config.yaml
norm: "batchnorm"
activation: "celu"
loss: "cross_entropy"
lr: 0.0026
momentum: 0.9
orthogonalizer: "newton_schulz_5"
adamw_lr_other_params: 0.0018
steps: 14600
batch_size: 512
lr_schedule: "wsd_sqrt"
decay_fraction: 0.2
weight_decay: 0.05
adamw_weight_decay_other_params: 0
Rows from block 6 of a small image classifier, named by matrix and row number. Rows with one number belong to one channel. Each number is 500 + 50 x the weight over its row's rms, rounded and kept within 0 to 999. All counts start at 0. Numbers have three digits each. After the name is the row's rms in percent of the matrix's.
After each channel's rows are labels from the 100 images, of 14848, where the channel reaches its highest value: "peak at" is the part of the image that holds the peak; "peak on" is the class under the peak. Only what is clearly more common there than usual is listed. The data: small renderings of single solids in any pose.
# convs0: first 3x3 conv, stride 2 (model.blocks.6.convs.0.weight, 256x128x3x3, each kernel summed), inputs 0-127
# convs1: second 3x3 conv (model.blocks.6.convs.1.weight, 256x256x3x3, transposed, each kernel summed), outputs 0-127

convs0.125 090:497537597427509582497550498483478498536532454412521538524528504472534515575510501495396556535451440489529538527433534506494407481432503506431443485499551364527442471486513531566519526485434493431464475588489419437472393493428499499503534467492526447551462480431462488436505549493516477503401543382499413533523489609413526597558484509457504508468468454477562507489497612373475507557445
convs1.125 080:444494518397469509590434471433451487431582358462530409583610464488491409519511456434473495495474513564483486545474510602548466541503513470558534435427558521454468550418464540516505445495508538430476484440509525576460493538516521460491396397538356500488469450435466478455531586421496467470530584506466540560564463643483536456510446410511524404479498537554480414416557453579519489523474
peak at: middle right; centre
peak on: solid

convs0.71 091:461460541479525424575509442496511443497484325471602436541535512504506529562467607392412592557547413447561514521540493467508443577521411512495550471489471478470494550473504444490531464377483482511507504492507435550421460508434448509486474473555510450532463505501499514501399502528438457531500524422473406474568533510513435608599508452489416496450547502521527457495570493420503504441474
convs1.71 099:533473522532498419512496533475487475465557602493424683487495448566477558495517442453464496420544438505456447523516500517432507467511454506446512439469536488559466390431525482547473559507443440575545459479508556534484490486470430425540506495486426453591430498499404509415458503397485480471478434556522559453462511506489483476512560531432351500472585541522549590531505424468502454539455
peak at: centre; bottom centre
peak on: solid

convs0.65 099:566411585441482506391550344511532567486463455608516469517491547441456474435545545352459490605500475558546533536506484467495470495506517481470440479483497338479518503432488455464500619427513513480536483466460497542519519441504508482443451509424462494524533485540565533474457606498547498481366539452499464511482450478422477534429465503548543505506450471470465470502430480505495434452509
convs1.65 087:457511447463561454554469518482489457506498485513479510607482460517471486539428477529456430502415437486435477482500531461494617420444437513417495477488539509375506537451399398450539400531614545497524520507548430467476453472447473519473474560513540455536513403477430532474549562464550435452438486526587468452400481494511496501468584534464497496489463455488486498516487499503542467464473
peak at: bottom centre; centre
peak on: solid

convs0.47 089:479500539511421406498470503478561438484586391601547476501481480516419403421572420427449451604458468510473453487519436508428556544535447398460578532436538461450502524482427486564550486502536475530512477436510585494418573449442471533494469511558533498405431526558495473525525510544487490463519519486509552496446493417471590543427468509555534434533420513515429485518463448530551525388536
convs1.47 078:464517471563527300441543525459489475523491551444543508542513468501427470475467368511513385492461480468438419554462608466456539515446439540468479435459548447473545571475377440583521575563525512504511536468492465420517437481462507448525401463488534443508449441490451482491486538480495463476597489442411439458528411507514593482359539479504477511526489448440515534432545394430567479551421
peak at: bottom centre
peak on: solid

convs0.113 106:458506543453470450466534432553513535508480495480431428541507516501527456527470477503475463464512457519562526513545538521588539402599442486402464435538479477501414516481444462455521483513566503511508522392554457379447502536554515449409466429485413521493601460467440439482454513439474612542536547536546539405408465445603511441521501476464438488476454488568484420460426492454567384510486
convs1.113 105:503483489495396460546461535507432488454587537379483549468602522520350510496476457545513457418556552521535423473507460477455559456428411434464475542567488486551431494589589462477515511491477402547408444471558579511552574534453519425532524539459442474490508442487517465492507495532484473489545498555501508463564560453431572501523466591478595559522669423475550527487453511475465461508456
peak at: middle left; centre
peak on: solid

convs0.133 101:481462418431538550463482447544380486442403474535394482543555486535583541534440539508500423518452520638468467463417416601560435419467514473464444461491463451509493541537513379576493541481529560485575486575526476513528480445457471450432444542475516420421531482557505488394450506468409515472499478427503510488426522562506551432523492447540519510467570508542467471504485539467513505572543
convs1.133 105:463476492522468416503513508534441468462465537502501609475459492504519547506558549475496504508411508546452488499447549497499555446498479543544423470462515469486466432462495463509417482543463492482515398529430480510486543490539380511503386497517502493544464531475467538516490628497525469499549507428518421633453415482607424489491558521453346484534479610498472537469466554572568435532527
peak at: centre
peak on: solid

convs0.29 090:438503493454436431474512391468506426558522475486487420511519498486459351601526575496501430482555464433481473548592503512406339463510528464495487536560554556521562551482549407540492507480517452429480469532563483612482522468461508522478467469514472436509505478512499412420428485544455549502457453526443481453494480492530526505442498529398504484474555527483458503478581522433658484465506
convs1.29 099:477448515643506421455458461404438467546550459473545555459553533534477530441470490514527480479605442507406525481529460456506525407496510546517478468533443459501409424474475496531604454500489425492452486402475515425589516537494447469585477487511446388587503398521493459449475482500468446542408454481473577403477499492469456403472457570466467520447516512529434492441592453463460474521522
peak at: bottom centre
peak on: solid

convs0.244 122:600483490425500494483485466473476470532529560477491452532436376556341466518486489470437532465531384497513517473496456622439492553482462511413495467503433480544543564477463461429488484566465491452575416394502440490469486492526519501440525523513497508484526471410477489507504471589562507493462460481483362488489566485523531473564386488419448481463545414619451492551492516486435474481438
convs1.244 120:531576563323465519481511545519505423450587488517502534504463653551598503486522507538449535516553477485456409474511521503529481554515470495498522597505496475594507457455541475634581693491471480506442430486468585514480525543465476418506535562432500551542478499496429486488486506397468488473539487518450483473584517521463585514498512426446567497508416613507548526489434443506475435418454
peak at: centre
peak on: solid

convs0.122 081:577659581401528464510452495511371458464491432485520557492482408464566488519437496467506458491520409534501513437539547489489528569475569437479488561510514553568500485457420401545424452457432464509520562519573393513546455507468477454398512464536550456465515446498445442488519391521518518424459521458485569584550387546506556497474486500497481492569451563455470501514452490470468450497465
convs1.122 092:533438449526509544481376459539446481505524425430512414524449386569571517574497524567587547539525517554495529565436542461544517508531561554508506494490476505517419524489569476528482537480349473534419430454444498538453565524548545491506500521463496362484491532441436561542521530527475473449516473402556468441503424559507503428498493474523459468389519602604483509520578509504569503567535
peak at: bottom centre; centre
peak on: solid

convs0.90 112:502522527461502518465528500492482498417536453471446549456473443535542624454636480541528441508484462534407469525524441459515436541515553512466552564490528540459351483484491558386502579457554468498521391474479490501459468498550522501473524536433504494534485484535500439538407452491421453441534456437595476590525553484557496514448496490483474446432444514545599511502441509492680533515543
convs1.90 151:553517559391527502525415506518522404507510614480522432424440537605570559503507498455459490551531514494504519440563485542509513473534457363507525505571486495497458467514465470456374430542478539504477553532461433538533359459444486508494518564474521508457501437501462423491462527438438470520441514532506512495502471511524427545554620366498500509538515436467523435530481480514483504456508
peak at: centre
peak on: solid

convs0.233 083:557515552449555447447528610459396597501469527511403452447434575390569458342496464591457462453542518532499480510381521496433524476551486541476531510536520494364459486531502465537542510501551400527461546494494481427475564538563456482475551503537593514482508585508426478556461498542506462544506523551452503427525513532452471566470445537468527478559446493439446462560480541514533495445527
convs1.233 085:492463454491449505523505455432462564464530444426402479439479530600444536349507506521489468502421491397449471477531407493493535515487459511572524528436468412502437481442561508471400481453507575485555475446484581499506458461543498443503541593548369523429498548472498462554484469436419450514407461439509438455517466455465507400496410440469476486549483530456564437469528416454490493438478
peak at: middle right; centre
peak on: solid

convs0.209 080:439536564479491462472480654497526497558456461521487527456440487458509500580527500520386583371403497506506474407532484409422443542493540431451471506480415539511482491421508470474438529438477479506516506462454438450488539523486472469543556493489443557545586470393575565482493477461597450509459549462411533506492483471488555423448530566434489539565475601586439456548457489499536495481452
convs1.209 081:446499378477473529528481430376514597488507364480542519470468535572521449535521578495548416526456535549496537545457464550522435523523503554592430482468513474445476513541602447469427490500427570484500430469500439500484441476481449489505466465445479449440405543498397532505541494563443420484506497459540489490528446488556527515542464427462573547467446570470457399529434434439505420446543
peak at: middle right; centre
peak on: solid

convs0.16 082:435565541462503552584525416419515520512484559493484491593529428511441468522464470464456470553453469519415492534500540469625484523520439517528460486485462413537523469497371468430493513510478472446481410511512437537431501462494485419555502508457452477563624522379571544455406512505574474443469492485525444482431441444544544418521506426439470461507464493552533549469462407421401472537529
convs1.16 073:476438399421421530410450421443503542510569513454482421354492476490559498447453466505481490501400544511571451419470456504442499433421589401464484417510453529506547488500633517456486524530521542581456548485467418445481500423391514425458532515565449529469539488462521489520486450479435478428532502482513579523467478433591460510542561432488518469440487431453467434484477447507434585431538
peak at: top centre
peak on: solid

convs0.58 091:493571430406508551449509467528497538422510472522439416487525478438533482471444511475502467543415447503459506447495509529449513455504500543427570436529451529586485560324543466496505399495484600492481481527543452489635499465496499529460559572536553465546491505535589525553439583468507487535498457437466370446549446571540511464536485451501514551392444464574524530478439450461481515433472
convs1.58 083:538560545457467532459542513507454538440463447489477498471511533410605513453453528566478500448460499498605492405462474481558408538515469464494517475401532600514543517489458474483441509527496474473504480526469461512504614468464465536595493536593468566447529633501487514542526522628545540553518494501492471481527575423525457383576464483459531471406477532542507479508473586533466448467585
peak at: top centre; centre
peak on: solid

convs0.32 083:503563493362509452467427514447520438499492489620515488525517477504469489454545569508517490504392457469487520481370601527442563448434486538415476544486451411450458528501571405493503512513511479516583535438499459510376571522515506412586451541524476388517445444474497504521481484540444533377472507471545524560561462471516538485450489552497491430554507556449562458527473442438548573517478
convs1.32 080:509501523463535532466507501464559518503488532469504491525504525540477363585478528613435472460499566563431463509347518463492492532488488528556449419393560535573546460484469528504405578514523609525545496531520463463506492409542509569466507561559519514540502579527621478495520513526551544596476473418545516450486378490543565499500459515482473446492395576501536513496437520501565574538468
peak at: bottom centre
peak on: solid